config.toml
dataset = "short pieces for a synthesised band: melody, chords, bass and drums"
fused_qkv = false
beta2 = 0.999
adamw_lr_other_params = 0.0022
batch_size = 128
Rows from block 8, named by matrix and row number. Rows with one number belong to one attention dimension. Each number is 128 + 24 x the weight over its row's rms, rounded and kept within 0 to 255. All counts start at 0. Numbers have three digits each. After the name is the row's rms in percent of the matrix's.
# q: attention query (model.blocks.8.attn.q.weight, 240x256), inputs 0-85
# k: attention key (model.blocks.8.attn.k.weight, 240x256), inputs 0-85
q.146 108:127129113146105134143140094138176118149138098137151133100100149106156140087147113144114142079136148162113136090166152114085112119123134143111133132132103153131186125110171117071135113201137178141133095150097170161115101127099121120105129122110121141091113129
k.146 106:140143144115138151158073127109141118118107138118119137105083137105115127118093141124110123122150133161151061106130127152097110067124161110123139119141151161141112141128141158125060122122138151131165106126151115132121138163112156134141157139110122087150116163
q.147 104:105158077160119138148144140115129133121115098100118101151150127119085114118112096118155125091124174115095113131118121144138124129127137163086155165158119122137167160119127110169114139144137128087112164134071157113094164111110119105182105148148140134111124161
k.147 101:093117110122145114113086124127165167097148136082107097194174189099129139142099125156168080120125129088123148128130135108147102142118130144162109140137127128126087115122165112139087114102095132106146111101131120128113113129100120178123127156153128147120145124
q.148 118:081149152117138140106108094103128113144138103130151151098133119115162154122151168123161143100171136143152148113192125132142147127117122162160163143153138136160133127096131133109136102153131142184110134170147129171122112116171107107152141161112149140149144147
k.148 115:116118148113204143138148121092177101158131113115101131121133145129115123130143098099116121145136152190155139102127113135131129108098189143138127157168135136159120130148123154118110153130105142144122156144148165132120130140120173178177118119126136106155148109
q.149 096:114082081107107094142147155126089129128146120160059134121157124117136135140158093146111114103108146099149132099141147125096178070134126128116127125168125113108097102120111130176116124126108128134106152137137133086133108111128083121142113097113097163135136115
k.149 097:142125134109121148155105109136139170099119125100146147180124130156101139133155131149134103107136171119151154136144107126111148092136154135146113156146114157128100107116105133131145162083153162118116176162096160153113138166112158121145121154128137156122135091
q.150 098:084111158129119144144122092163171122115140133158122077131143145159085120125158120130151137165170143154175140138143160076109137110119098138139090105160122147096154169122125125131153083131100138151167110140118136141123102121130189095149119121137127132124128138
k.150 098:119161141140106102119133130118138078149128104109115117131102140112112093153130172105118153151092083115154136103137102118112144082144123123072138107117121124141161149105091110106131135173120138110137124138147108163144144118160160063126115094115142122130159134
q.151 106:159068173149149146110132124124127160130167152142130153105141076125118102118143123151163149118132142128096150145101185103092149149133137127135150118218118157107143117135135111153103144161148124114138108148073138164134142126137116108108116090135100119098171118
k.151 099:078124122121104166160128153111054125142148145101160156152092109155091130143106143138119126099118068099151119141174147114165128119132165147142133123131079104126160080138150139129106091134178129167107173091157123144106143140133130129123115146109138175121101172
q.152 102:127137060125129102163141163122153097093091121149144090142175121117111138140102130138130140145102136135102139079122125136111092143107126125097097140091133094151116125132079154081171136176115124094133160166091129082146169126091115120132145102103115106139111114
k.152 098:131163148118198098127125133135142155134122160133072116132135161092122135132160141128155170132138155147118118133120111135096132135137106103106145142135146097131102102110205131116173118137155084121150105132127147107113152126130151093134131132145105135137114153
q.153 104:131133154156127129095134158132162107114158139155138123180144150135140102145127106139142124085153108115127085165112128120129179093108141099114126120153159131150168140150100136117173107118159132180133141177151138148157138161119100141135097134132104147146162117
k.153 100:108112054120134130153124108112150118182126087112134125119153143148119138122143111132139151132111118142100108161168095139130130130144141129154107147110109127111096134155114098152156121140091139136120143153067142148138121108186106140147110131123128122146134116
q.154 105:140118133149114109134130119128133117152122150134116134181128185122119142135116093148148154144121098160054118128188124142095103142152106154110107124146121144156083146131140123112129124134161147133094144141094148165124173128090156132155107149146120122122142168
k.154 103:115083114140107100115120132112105163088111146116139129136125148052130131150129138139115128105138119173153123148125155112151097107138134159114176133137089108105148146144123133112126100103112116130095111145094144127102136118111120148126102089104119135120134139
q.155 100:126128105154151116108133120103121138134133082128115141143189150097167123118144105139112107103134129122130127138063132118153132073132077137167106139144158084119132149101145127157130131134123196106131171079109142134151152164134120166122133125139091111091104101
k.155 094:118136147156155152141149163141104114105089123121132150140111132162127114128116132157141181139130175158173102078136118146124188091107133054108128106151133117107120083090115153112150118083158118122104165145104163124155137115157127113124099147128118147116149140
q.156 096:146134073083127104116113144138066108159082111080122141127188140090125125111147166169158154096134142105133146105142129113112090152131147131131128143103108124125122093153132148141159135128110142149127141083178133140109099111096100079120094135114111128140093124
k.156 104:162096137085149122133137135159156132074101132103111153146097094158124146147114118114158188158153116131105122136118159106099137138113154158105106185144159128109096120153118129107135136099166077167118147119098135137125087098143162118148096135081119108150135148
q.157 095:093109172153155091065124140147094127094123135188104101114173144149099157161153118135186125134146140051138124151100096129107140137121153160126121152102118147112112159134137103151143156128145149112137129090127171139139196126107156147150096107131138134137136117
k.157 094:115126146136143100145111173107090158155097110097151113146150110095167139126124123123112130138098136179104086075134149143124127130143184132129162139125150132116147134132133137145090117130079147143118154097109122132081136082160162117143114070120083134163130132
q.158 101:120117141087171119178127133161110122122130124110112156169112109096119127144139149158079100121124108125145117159121120120107127121135139097130106114117105165166124113122158095123121129126090158130122101120136121148120127088143170126129167144096190153144124092
k.158 096:140152187100081106070136098119129111117140071097146162122139157115106134120087117184132112105115093160157161121127138108159118086168134159129149091104133124163080126110138096117126119114151130149131169178167123084140155100158115109126116115094174081140145100
q.159 107:150141142128147132093135109123111128160134129135139148148137105111127108154139146146103093152119114142148140119101132139123125110130120070129096146138092109095107122167155153123169160117116119148147094182146147138116154129134088154102164131104170092153154114
k.159 109:112123165150145147129098168091126142123141092131102152155144111123106154114125107147120154183153103116109136065198134127168176115148160140186132109103111114144145153123144097118150152115138113148092149135138145091151162152149134134126119119139159173112104097
q.160 101:137148127145091147106155154096124117150124160113171167137125120095072163108110128130152123103116168145154105124096113104148123166140144164127116151118091128107147143127141096130128098122086110146116143097144089129137155150123119142134155094117134170130119088
k.160 099:152149146124118084128137151141158132126133130101172125105167112139127196121091118099165147153131140107159132126180161141154135128093131094153107151138139126124099149155096152158084112128122108104099123128121155121128116097109171128106143120121167154181126110
q.161 098:163094179178139108160105188121141115160144126165095120144100129160156101149134128147131128116151091143108100147188148128126122172099155182129123105133134140146131128106118135137127100137136120129138171161169171160144117147143106134096098113098156143154096106
k.161 099:116125093127161149108136107123096158114107139127102129117115179140132145125088141160138075126122102172161147145094124093150108106148097101154092116160150113126099110100132141124165180111120124105135112189068135151141120151164154138136158167101101122169108146
q.162 108:133132127107120119118103144144115135131161134143144112150046139149116127130126126132171135136102127143140105165135165152113094156150127096110169158183138148158151113181078134127128162119151108095139125101158142155112117156135147130158164095136147171135110149
k.162 110:123157133100161108140164103179137136116135161205161111102150118145109143132144119151142193117100120149150167171118137136076112159136145106129133081126153125123156142137095142144080164091081124126119170130132098093124129116122119103126113132143093150128107107
q.163 108:143164134117132109114088136140142091119145151098101123151101099127156114150118169114113155067110105165118102120118107119118153107134122120115089133095152168112167091164105151158140122134165163095124116139148095118132090135110162107105114149145132055146088107
k.163 104:132118119107144129141118160119126115146135114158152162133141119159150126098093122159077084119075116188121119124151138134132112093130092104134133136131129134100124125130106121159185119113116131112144145149108078158134126148139125089101123102111137106142108133
q.164 103:136083162092125141162111154091149105113128131129160157125111095082135120108118129142122158172155087102151080132091118116120075149131148158140092102126119160151151122164095098126151144123125125138078152147096148094122120135129120155134149113144113108153150137
k.164 104:131139108134096138103121105157098110135108116110090104116130126131119122078117124104125164160132149138100118116114094162124149182116124141122065142128112117103091145132098150146137129128155114121121129124139084082161128178130103146124101111161133117170116145
q.165 112:116148143129122119137168160178119130140127101164153184161132119173157144137146141203148145125128159137112117113110130119109071127135147111139102135112145174167128090111109135143103133108099158170121127149147120140156140147087125182117171126076153167098100133
k.165 111:123121184095133084154141114137119095085132167096137149150116101131129126091159141119127168125151127085130115115162122171133126144101102133083093131149125112142130097110137137106112137132168134120163184159122141114117103121136093087111122164112130165132110108
q.166 104:142115135157162160126126188083154172133135144141129155129092114121124153123122111107079124135121155136130119141120152153114071115105141137135141147161168120142121120158126130156105110140126134135092083138130073123114109110112112142112130142108138137102142114
k.166 102:135131156119145159137120124128113136172129124094138110114163162119130151097123120152129151147155112110144149091169159099110117111101130147134111128158113112115137168106127128152128139105098124164104125139174149143139123114128099120137140105171101096154099122
q.167 102:108108110142117150132132118137092170125126141099133075148094117107103111107071114081098102159078101135147161140124112103094124122116097191118123128162075130111130159093163155126110128133142128127163105122113130170109102118152138157093155105125095144108138178
k.167 099:125130116130120131127101137121108146110107120137154156110099160142123088193119125093104138124110158162111103153093063175130171130144151124155142088107147114132161123170130129159121151164146120163096166121169141118109140133120152136134104109126161133081134125
q.168 100:122172116149116115094172174158111112162107097114134126109138170171082120134151102112167141128132100126135094103146143156157174144131143147117136130163143156175096096128135154110177120105142132136143173102149125103107152179114164151139128127160111173129120144
k.168 103:078100141118181116097092128139107162142128167137089154117108093153122102130169142102145152093123129156148132085095188095106114117145155077130120098151146140096138122121130135126123122124111128169158123144110142148100123106160092154143112139129113144113169132
q.169 099:138084132126175117127121149082124149153130141139152124113151065128105117102124167091149089133123116132129105123135154118134106146123118163086143144129152127146127100078183091123116090109174151121108118103163067149096139076107119110140133111108121132090147148
k.169 102:122116152137105117110128130142121155095103123137127142148133166166110139120133130163105151151165139134141171135112113121116115077120112120096180120114143127119155122149102130119136112150120081128107111128173113107120131140160125143100120148159180086111108131
q.170 095:142103122157110124089134164140091094119119069104143133146147118138158135149173085148160117090133127149111123134113120121162124161144085133132144088071125141105113096114115187133163128127163141139093144119119177120065153141109123121115112200117101140164156100
k.170 098:141083134092193140082156161127086107142132161127114147155175179093141141121123083153141159158156172107147102139138108114183105140116182161134134162131147122106095145150141156136131138122090114159133151120110133129137134087130137155112120191131114186137127116
q.171 101:124116132129127154131094115141163114174169100101127126084117161126149118168111140130110119129098085088143114099181131123117132133090154147126123124138153121160145143133105109116103140132102090151117121086085111082141130157162180162118158107138161091112127103
k.171 104:106153117108066115119119099158124099139141076132127086118126151129138148120104124133089115117147150153108173120113135128086147152107110151117132118163119175151127150061128162177132153153133132133143174108106145137126127122133118137129141138160161109144124133
q.172 099:114132134116138131136150155176116118088122156114132124109125132148172126136137099124091159085156123108127118120151125149096209130140133114081113179137166141078154162080143166109131112092116129135085122161165091121139122138096121162161101116126118108135133134
k.172 099:108117079176157154139174146135127118113123133106127088136085162083167155130122148163126133117119100109121101131107124121162109143117106099129152159100122136147139110095088135149123152140116105130145152106106128116133136134079142094111166085090153157109104069
q.173 102:122089131154155107151097149130148156107127110099129108165125147144098118135100110139132129089139103156135146133099174128087105154109080117150155068129130111096087095083133111139128123118131140134121128115118137107178105074107130085117113105136097150150180120
k.173 103:105114125101118059111086149091150137149122120113093138153124114129095072149167140158155117169144138092141132162171127156102119116127138142096167117093137130102151131144110098155166131139110091154097111133156127138106127182098142154107147141114142151159126134
q.174 097:114093120145147126114119101133121158102166132135104122112127124138105130168133153091118099124147128136139105127071092116147150167134125132146137130148079096178135131129153118141121119117126101118140157155080050153122138137130149127153141116164140157083140116
k.174 096:141153117106099110172126113085172125110130092127110110169123143144112102174129160121112112098145135164129120123113126134165132136147143114076180134107107121086126144109140126135106073125120125147145145089155095147099126144150122145124135130175115108107148120
q.175 110:089130134146146113139111121091129116125139088147149176145128128140144104125156125169104128109149139142147098088099156112188117157175162147158134133113159140131120154168139082100124162130127165120135151127120161110127102138151138111137111178127112104087114133
k.175 105:082147138147140130111084108151098115117141142104115117138103114122109127100099119153122096136145116120104165149172184151136158068099097106073155144087139124141099140131123139118120079129152129148171106150187141138092129136165133098172185165115122151182112098
q.176 101:134155102107148113110086151123123070128131136127087119157124082119109083166130147160106116109138129146117117113115134131146120119126124162101147145118123080158126110146103140097136138129135091111123119130117129087113163163134128114155109151141145098118126142
k.176 099:145108121146157094080091082113105112124075131188126138139136129135151108122099129128114126135130101103104141113110112127144109106101157127138126158126123132146138111126122132157138121077074100116144136162103149141109105143152138098098145096143141127114131112
q.177 101:146125128104137085164083131146111124154125138122173065133124068096138097115162149106105116131116101148161113116163127153085092100123129125137141096123154188123133136098161116112119117144119121074126092105141130131184112109117167122126086139127124100130097125
k.177 096:112135123156156124100133109112123143081099127141131187109116104125119101150134118185115137149136137125175074122081126124137096108155155091153106120117144116176120116129086122152180157135144130143143121131116066106133117189156157111109141102114125076122106146
q.178 096:150124155124140144091117144125131115146135153116143085136099130122105104124114149094112092142170156071142118172155147148125108108150101113103154124156131134147145137126139132130150147091099160144142100141138098087106138159141125131123134142150100139112105178
k.178 100:128102072136119105155130106133170142153144118174146111178122117107111123138117155125081152172115142106103108171139133141074131178143187122099082095158135144098102117125114118146158133136099107162117159103117107106149116162138139141096135103137137072122106107
q.179 109:129127125114161119135145119136122133152098098144148051140160141119133108151109146118154110144117106098127144146145159124123106140120119127091102100187109111166173178122160099122137136156091137118156156081104133124143122099136154104139155110171177158136149093
k.179 107:120166108126133090124131129126139114129120108084078156124115140117125114185108114096130115168087127143123136115135125127102134116170150163124100097144165175132100149132113147148114122099116130132092116120193119141132119135147093086125095113144152165094131147
q.180 096:110096126119159085133116108084151166129129158143112168129127105160117124151150115102169120140136113136116162140125150134152129110093105126084106111176087153128101159137125097106096154091186108128094101126163108160135098130087150121128112135143122175154112087
k.180 098:131120111111096106125170126150154108090149078133130143107091200158131100137164166126131174100111096147140136114091107121171138116145143176098123125115111150114152104119109145095139109100158138103105145145162093112076124145125121097157155121162115116137130122
q.181 101:144142152115141132108133135169167143085155093109145104142134099132124161082149132137122086127109122100101148083081140140095136104106124100189101125192128171111096109138115079112162124118099097130118131151091169127123119120152123103132175130107121135144112134
k.181 103:072138149124117141159125105117122133121125142099137143156130107146138119107156121097128094120099148153126069183082149119133152120104137162107156112124082121142134146113123151161118101119158091111118175136158140138166129139099175139154114132104186102180119158
q.182 100:135150151123129143185117123122142121106132118129168139154102107142116088107160138179112154169121107145123127179152119188116110096165134145119132114104158122098154144184114136155147150141100151114100104091169152123146130167105100187150146109095141094133122140
k.182 097:129116107150100088135124113123112127107160151142180092102174077151143126088158123150153097096118102132155117075116120115125100120086097119122137113148123072157119131139143138105159107149164115114182134113093147103153114115131176095156142098073118089120121106
q.183 107:144123128147089124133120112107109134177151132121140136082125149175129133133109133153130116123126126162106114150128098148136112166100119130143134107148170163096146118157109073127140119141144094136148133083132113176153118134117065157068136142132137141086146103
k.183 102:071075122116087132119095096101098111078129127091148138084126128147143121150113106148092126131118160117139176192137130116079124111114139162159113135103116134147128136159126104080113152126125171168126089132120125137146160089190106144124135125107132080131110136
q.184 094:117120119091140125141099141119121130155148162098100105111113130134102171151138068122163169054180125137114133131130114101093153125115117133141174140158110165144126081123171136121104127156155092075135096136155155131138138132130126162155106126164115150110105135
k.184 092:166124133156096159120129152093127086121101060099168126159124172136093131135146141094162128173105119101149103154110156094144102122122142085099144152136136184092165118139112141143122148123124116154124136101109126164157147076150141102136079145150075123121152108
q.185 100:126114134153164168149165104130153147176077136152109122172149127128137108161137148132124164178157117154109151135114120106083138130116105114116161164123103119156121123133147081170130154085152097136120109117084156168115170176148153092114106105123150116137133132
k.185 100:142133101115118140135135121141117123135106104139147099128144141107151149143153109121122112117135085155133111102169107108137114157141130168127146161098134085106136115135127110108122135117110124136135077118117156146152129148101125125135133177105110128096156144
q.186 110:185115121141143151132098156138137136156164080103110114125094121110100129095135164128083113142113139134089144147116090120113140085133094098158118135127069077084118149148146142150112142128137094125131132114027105100155119128137162131110097108152119190120162103
k.186 107:130106105078098130184101153141102143129149099133110155109084147158168150136123118115124095148076165175114155119099088108129133116177127164125124126127099100116145164133130118154105129093126136090114127137145087140121104129134101137079096146143120127085156150
q.187 100:110129115126142117163051143149126101084128121090114142119070126145119094101139128128132129130150154115130149127136142138102117166121144165144114178081109187148141100142118122127149146092115139131125134128178114110137129120126152100153148122147077096158125138
k.187 096:134070140161117113115081096133109145178120132128149105149148142162153131119156109125131087090109154123073130115091092134125079166129111157143129093151123124093169126133119105124207119121128144116175067183104089138122110157126135117121129085132118151137146156
q.188 097:140131132088099140124148146119152103166169121143149164145159112112138136140135139144103130124115117139118139118131127126107146137103115135098097116136099112109152116139119141159136101120111107128118146133091165098150130146137141152127094122169151073178128126
k.188 100:144136098125116110186113122162109117116172170126131146147103131136160168088166109122135078113111149132113100135120133130096149100138175130135152113098114139160142179128140117144153123105117116110159144095139086145143160128156106130144129141073113179134160113
q.189 108:105056109151131149139170099156101147120110115109099157114113162092184170130135149129135078138126108111114139102154136099117135137112101126131117127132099131145132133151138122167124122113127136084166124159094123088085087117095144094112146119127148164115143145
k.189 109:108108117100157121145163106130117152126148132112106142144108143120143113128103122122159096122109120104139146098113034141121135128187108080095129168109093109122182142127121123144130136129054115153080152087169102084134154146133131120138155106143150156111135110
q.190 110:104135111132106130149125105117112112138116181098137135128093129139102099156136139115081081105162149116076106142092108089160129158089119095176106155113105116100095137162101117114132117126099120107152082114097134120129126146113159092104109116132109131107139129
k.190 101:120141133125134104094078087125115132107116128130125146109130158119142118145108117144119144136141151152144094126092126117194109132126128166164142111126132126139126104161095077154136130151135180090123141089122130118170153140163127128159149129136096114128074136
q.191 105:174113157158104089140167112089131090122145150135121108099120113115152111126112130169109149109099130155118139112142122097090102157148121127129080146132122162143095098093132139152114136157127116104149128105111187103116128153107133134162097127131159096142131129
k.191 101:115081151119166151169138128133069122124083107135147162137138095107143096107155089079155124161139113183124088082130061189121124120112113120117149152121138150127157088115107090158131143135116168113167119104125110128152153127099135114134156146135136097128089129
q.192 091:113147135071142139125117134139129099106126139132134103142154110103116096160122088153092125164125118147125181127117156129149149161145137112135113147121131139094128114140142130171142116128135166166132110115180166140137110121144170153125046147132114077101127114
k.192 099:115145158141093099135120147130115119125103128139140170154097117108132152127129144102131114139130122136077170149102134119155143115125196159131087091120103160152113102133154083137123121117178112119111108125121080122157137147198155177158159153123110137114140120
q.193 098:119087123110158127125150135128126134111076128121138104133156098086137156123155145141104142114155139156103149059128096143112119127164129121122120150112164157129103112155094140142171138103148117177106155116124139079097114134123116128133136112110142119114158133
k.193 105:126087174108192140084164126120100113123076128142152124161163099157122159165173096147129101159167129143154145120142124141129091181130084134131140095193150143151139150113129116106174117150139150178109155142147101122149089144142133135137106146107120133153104121
q.194 103:174141112168141119065156151164134147096096174133105155137151152151126139136142094134129138109094091114114157128149168137119184148122145147144152146115132115120154167177097098142138122080154141116135143087178157125117160138093111127144138166144141142146131113
k.194 103:143143102128135143137117168121129105105165167119120137132105154154100119159136106108171103183129113142108136125131137131136146135166139091156176119170153123129146120098089083125133141118115092134127173058152113117115156128095108119107119137112088118149124118
q.195 094:153104124154146129136192128145155122113152130114136179164140094140159110150117089108157177070083147136156103128124102137093103152143189130116144140145137114168126097124122109127162125135107113155123106152091162114119138101170156141128096090116154140137120138
k.195 102:114097070068159117082117104113122115132135112151120109098108115140113155143151160134115175091074140103088113112151181126155129185082114122111141111140138143140130159117090104094144153145133114103142161073109165130110109101136100148127088151172134144127101174
q.196 094:119131169125131138113134122093135141128098150112140153119145158117111102092114155078125077055140100139111130113118136134130112141168119174103141147085095108138119115115156164151102132105147137078129169136128111145109113155094142123161097143150145114105154154
k.196 099:177141082072127125113138132132143124170095124114127131115124167103161120115161140092101110098096124126131132090134149113109143125166138116103058074151102115142127115144123126131127163152117147136126140142108125144138126086118110112119116096115118163133151155
q.197 086:120157119106161145112128085120100104113123094141132118140137069098087110140110152119095141136144097150134100090145141123168114139115122125172114130112168141143125103123126135134138164145140119157125128134141137126136071100161141080137117166094159100143139105
k.197 090:119105105135092116128159131124143079167149122152135097124118130116103123122128108142107137151161138104131110143157141124085157153109107143131131108122116138131123083132181095151177129146121174129110121173065133123144135132126144139143154149133103123115150130
q.198 091:143155125126167120149128132130143169129168110146118147147123116152142137151179087146119097100109106137113103125101111094142093133130148065138169126118174111109113161094159161134129130111092123103127110137104128167087161123109161120120130151146083116098124132
k.198 095:135105117139126097115149107152149099156129134103128142120099127125158105129119157129154132141137143072146140137122149163167140118093166138128128129117121144150136152107125127123141147136147164128168133169143186126108110110142211169109092139136101141150108157
q.199 095:099086147047130093156122183185108138164129144114137134117188154105121130114128165133112121141134112131170129103143167150084108071113138154118123128169123127124119106138133128144119157143125123101139150131121130120148103124113117135160098152097122131087104117
k.199 100:132141121160124165163130129118115145132110123156152111135113142113145129136143149152132172132146123119089107131140148102115056155130121119137110152172106112105077110122080153126140111154141142154100178129156098115139163125085166128117124124139126103165142157
q.200 093:125129162164170156127104102108121114073144125131143160144143129110138095131125168116162160106146080084116107151124128065130128138109137090135125114118106127072122171160162091137168141127162090084116139138138122132134116107166145112104145155148101147147126135
k.200 093:149131127125153155108137135118084140098147135146112120162151108206126128170138152109136146151127120112121151102133054116119150125131134114121123162149126095126092150159121099067162129107136132105106141105130154183103189122138095132135140133106116114156146089
q.201 099:137113138153129125126155120153154138142149102139127123144096185170101141131121141138158124140100105144113123124177142103111140096152150129102119096115121149120111140111136134126111171118107151129172124106115164154130144130159133123138142102125133158104120106
k.201 103:119109163152135155116130155078139124096155088129135117132146098140152101112177151165174109130145096085105152121130093127158136167179098127112110134157117102142140133103124144148126120133139136123158123194127114091158127125157110129127124134142115113138106100
q.202 097:122139152087116118173157138149107143150114157137166122196083103110132083126135122129118129134111085098136114105122131085131126137190095109108106112058196139135123085157135145125070122101110113100158120143160130109121075086111182139122124149153142084120132139
k.202 101:153135156156092073179173145126138142125107174127107109106121150090130134123161130120133107100122146074182182129103153136133138139146129141099118104144159147128104096091106132149097106122105133134095107088110139116139115128095119185137111156104149153126130131
q.203 092:150140144151137135110166134153155120129146164160127121144127139163134131133155145123134114116084131116184170120123126131063123128118127148151100105147143112119114120129120174145110133117156112087088122163091102106170133099113120125073145138165081134178111162
k.203 092:159149140133099090138128135125137170136105093145102115152140100152106113119118100140123144131102110152164166131155118153112118129089175102156139142124114136132131111127091097122099119100142121138111185157061142158120096113122162138108148102157090132135125161
q.204 099:177127106134134160111145124100117122156136092154139110143137181144124142137111107138126075083076137122138147159077061119155147101098140140145183118140115105167116099090117118144105117151131140142137136144117156125079136120126139096138146117123154144134136133
k.204 098:113099114119130153136140133127136121156094129136159064137138143155105101129119101164137113168108096163127117111156115173175126092106107116138139153125155131150110127105133166133111110164103136153098139099057143141144125148139132116120114175155110150150162124
q.205 090:122146184148137165160092169129136099146154093089144101116131123120098101122079102134122123133130161133130122152160131128115148182151163145142122176089129150120147116126095154149132141153151132110176130127121126157152156130120154088152153132149116155121104144
k.205 100:174147112139134127084120146157127156153142085098167092121124099128134128087118134125099125171130079130128142134122098107089118113115117119118113117126164138133137131152107124120100123082152117097149102128156120106114110135121122151120168141128133135129121175
q.206 091:163127162133104148148124125116143131187148106142167117155178123144139110138106114106147113166114165153107152173120161144136153128108108124118161099135107138160111153139118150122098135121171115140155137115118163149129110138123109138167177094157121124119117119
k.206 096:141156143165113133105215109113108178085105162144152074111142105125131137143145161117106120149115112109126132116078119143093110137123098110148097180084131133137146157116123101160128115112093147143179086098122126061121125153143150180125166107134145093141112151
q.207 093:120135071159153088148107095115124141117078104085124083130110138097126147143105133109101148127096112126083140137143125157126139150091103132157135150141145142147128143133127111195134127144109124078120150148136118134129145132074096148161110089094155115149093158
k.207 097:140094077155190135114116126102103095124115122139151124117128171120145108140125162126128150117110114135120167098126097124110196154130120127153109127090098113131153122172106128096151106103116154101157134157101138124183118179129142112128088104134114207148125159
q.208 094:150159092128184084155124136089135157123137120097102104135084128097114090112116127163159095178174139118146104110146109103153132114098151103116166131126087116088127120127124066095145145108130112097124127142127147129159122141122095112095139146149099121136125100
k.208 094:134143089159100164128137107148149122139143163099123130118102112139163143114140098164125168138132122112162116124081090153120154130071163142108072148128099133079129136123106123111140109131158110108138131144171164144112124143175160081146158145142148142133126149
q.209 094:149149128112164131131123136142129136113110146131091116199108139115129113137104144100102122104134162041149150139124130172199189129146155132116122132142105099134135103139170119136126131137106103128114121171137177124141138131118146138177103097109117083114115103
k.209 095:145100106150161141114161121151134126164112156106129171164105133119134115122130111098139112099092117117155093129167128158119148158126126135174145115141081084111123137097153116119131084139125116085087137127119099157127113122142148081116128136162121128132147162
q.210 087:103094153152135159161167156121134129149143109112115122140138127117160148135151155144135123109106172125148134126158134147105119112139147118128150140142135127147128115122122146103153111125133176073192155143181121185136135164177123138136126163118177120160172113
k.210 094:115143145105159155114148146177138136144138124110117145150165114135136152098143173196125130108130122155127152113157165131130111122078144096158119119059173124114132132081130159117107138130159166119117133165136128086126126082133137110109123135135152153153172071
q.211 100:121127147167110151125113135135142111109128121135129053101134085160155119158156087077081145170132139093153124154137120125105133106112073108126170107159165079112126157158137081112091104121154149134130142131138128134128116124107097105138117104167137133153107091
k.211 103:113143126142123186116156136107115120114140108117103104150142093135149142149122118097084124141105129134102154133142102155134155103132129125141120211106090132088150177138166074114102118128111152125113125126151078140131179118168136152162144114122173114167120091
q.212 088:152156178128111125106101150102158127165140124151111154114113113112141102136101188099086107150099116126108120122106168153158143110116107155156129103128115105101152120142116124118088092101107112140132140089151136132105102168121163161162176134133110104132168142
k.212 091:145127173182101095168113138169084115123109122082162163158120139122158109107102136108130108150143098114116150137119098116124167132159098154139099145088116139086177107137110159106103105111096088147133142085139088093123083140147101149133122157121116153112168108
q.213 097:156134125139133145147120087111116118171140155142125139147128128119132146144097171118133142155088113131142128144137102095117170146118171116143097097105133109124147113118104103112135149123137109117142126130135151128102108130143077112147129095154080144124138159
k.213 098:154139155126118080144150142095135119099113114138115106114147099165153155094097128181085135116093124107085131154105105151119126131102136116152111115085139166123138167166132138147112128109112114123116123157145141116119123112122092102119157139096121118108166099
q.214 093:128150140130137127115151109114128122116177128141120129134147147119148139096130112116153110088148126114110134129120120145142149142091125100131178142112167147170150150106147161101148162169080183120152167072047149118102134180139135114129121088112124127110133094
k.214 097:113146150090154144138186091121169066127121076117108136119149119126159163113125127119138154135148136132124114119104135121142148077180105145119165131125137132091133152093147125138134129150136095099148078107097119136111139134132132112086150107088089102094156160
q.215 093:143153110121122099134143140147101139167125081159116124110115063191119148152123107147150107116113164156143141085152127107194099136130103139110142118090137140139099101164153181125169134132139132148125107157121134112108166128119138149110141154108163139147091161
k.215 100:144126105107080135138112160157114131089120129162132124100133116088118124144129136126139130102182136092132131114133105110171128143125081113106113130151166083167126123111161097116163108124131146135112148152051117102108121110133152171112156134166124150162091108
q.216 092:157124092133109168133108107108076118143126081141121161105123139145125124152116059102166142147161145133128150161121061158118152128101145137135117129148126146106107160135127165166130158143094066155145116100111145155142153121151156124105145126136136136093115104
k.216 091:104119139172114143166134134146162116134089138095120111179123150128146114124141104110096174133117117157146118153139096118141143117119100110090148165103111112149117127099091090122107177117110153199111151132124154139118123133133154119107118160160146158130126116
q.217 091:110114139122124111151150128143133081150150132155164121138171146127108179160148109131117141083167139106159157149138131138161152179154145126157134119152174132112128123079141093084132108116103131093146130126128138132148083103164128120124133110100109131145097111
k.217 098:138107149110128093103132143142164129147136119135153125147135126164115150117164106106138162114107133108086121130131108131134121105153133082147131155118134148159114119142154137145151141103130091146110167138108103110137160141122177128100152121126124090163149113
q.218 093:104107128102096128102149138142115115125119190167136136125177120139101170116118121066155051126141118088164076150131164147116118089128121138128113105142136123146138083142146082106143076124130113098102149147098126149126114159115127131119188107070152138153105112
k.218 090:177106099106116094128114166130154107138091137147109131120120130111162158095106158122169122148139191123135132157166097104099128179118116133087137130068120134114115133095108112099133147120136081165140110153125123132122148132125165072079107126157143132159157137
q.219 101:121152133099141131134111106157110107136158108151134162174106148132124154123148108105069150147169117115142131115143137105115148124165142128126110106160117117113093160141149135132149108106146155156123133098164180148171152140139148125103151142191113163176149098
k.219 108:106119132106144120123128128107114116128159105187098145164125128122119091112121133100106126124123091127125107158110131144110150117122118133138094156148123128170143127150177096116101178104132095186115136112077104133130143123132132099131140139107141163146137090
q.220 095:103129107118118114149123113133135142151155126140127107149114107140119148148107117143177117095113134080107117115126167139135155113108136093141168113125150156109165124130119076136151180174100158140116106089134083127097118121122132104139171172132103111118109151
k.220 100:171095095115137130121144115120125123141174149131088103130140128104129115119105127187133120164171124105118128165103116156103122143069117129119130123127151126125170093133172126149140138101109129164111112106126129119115093140101136114115144149136104122130101160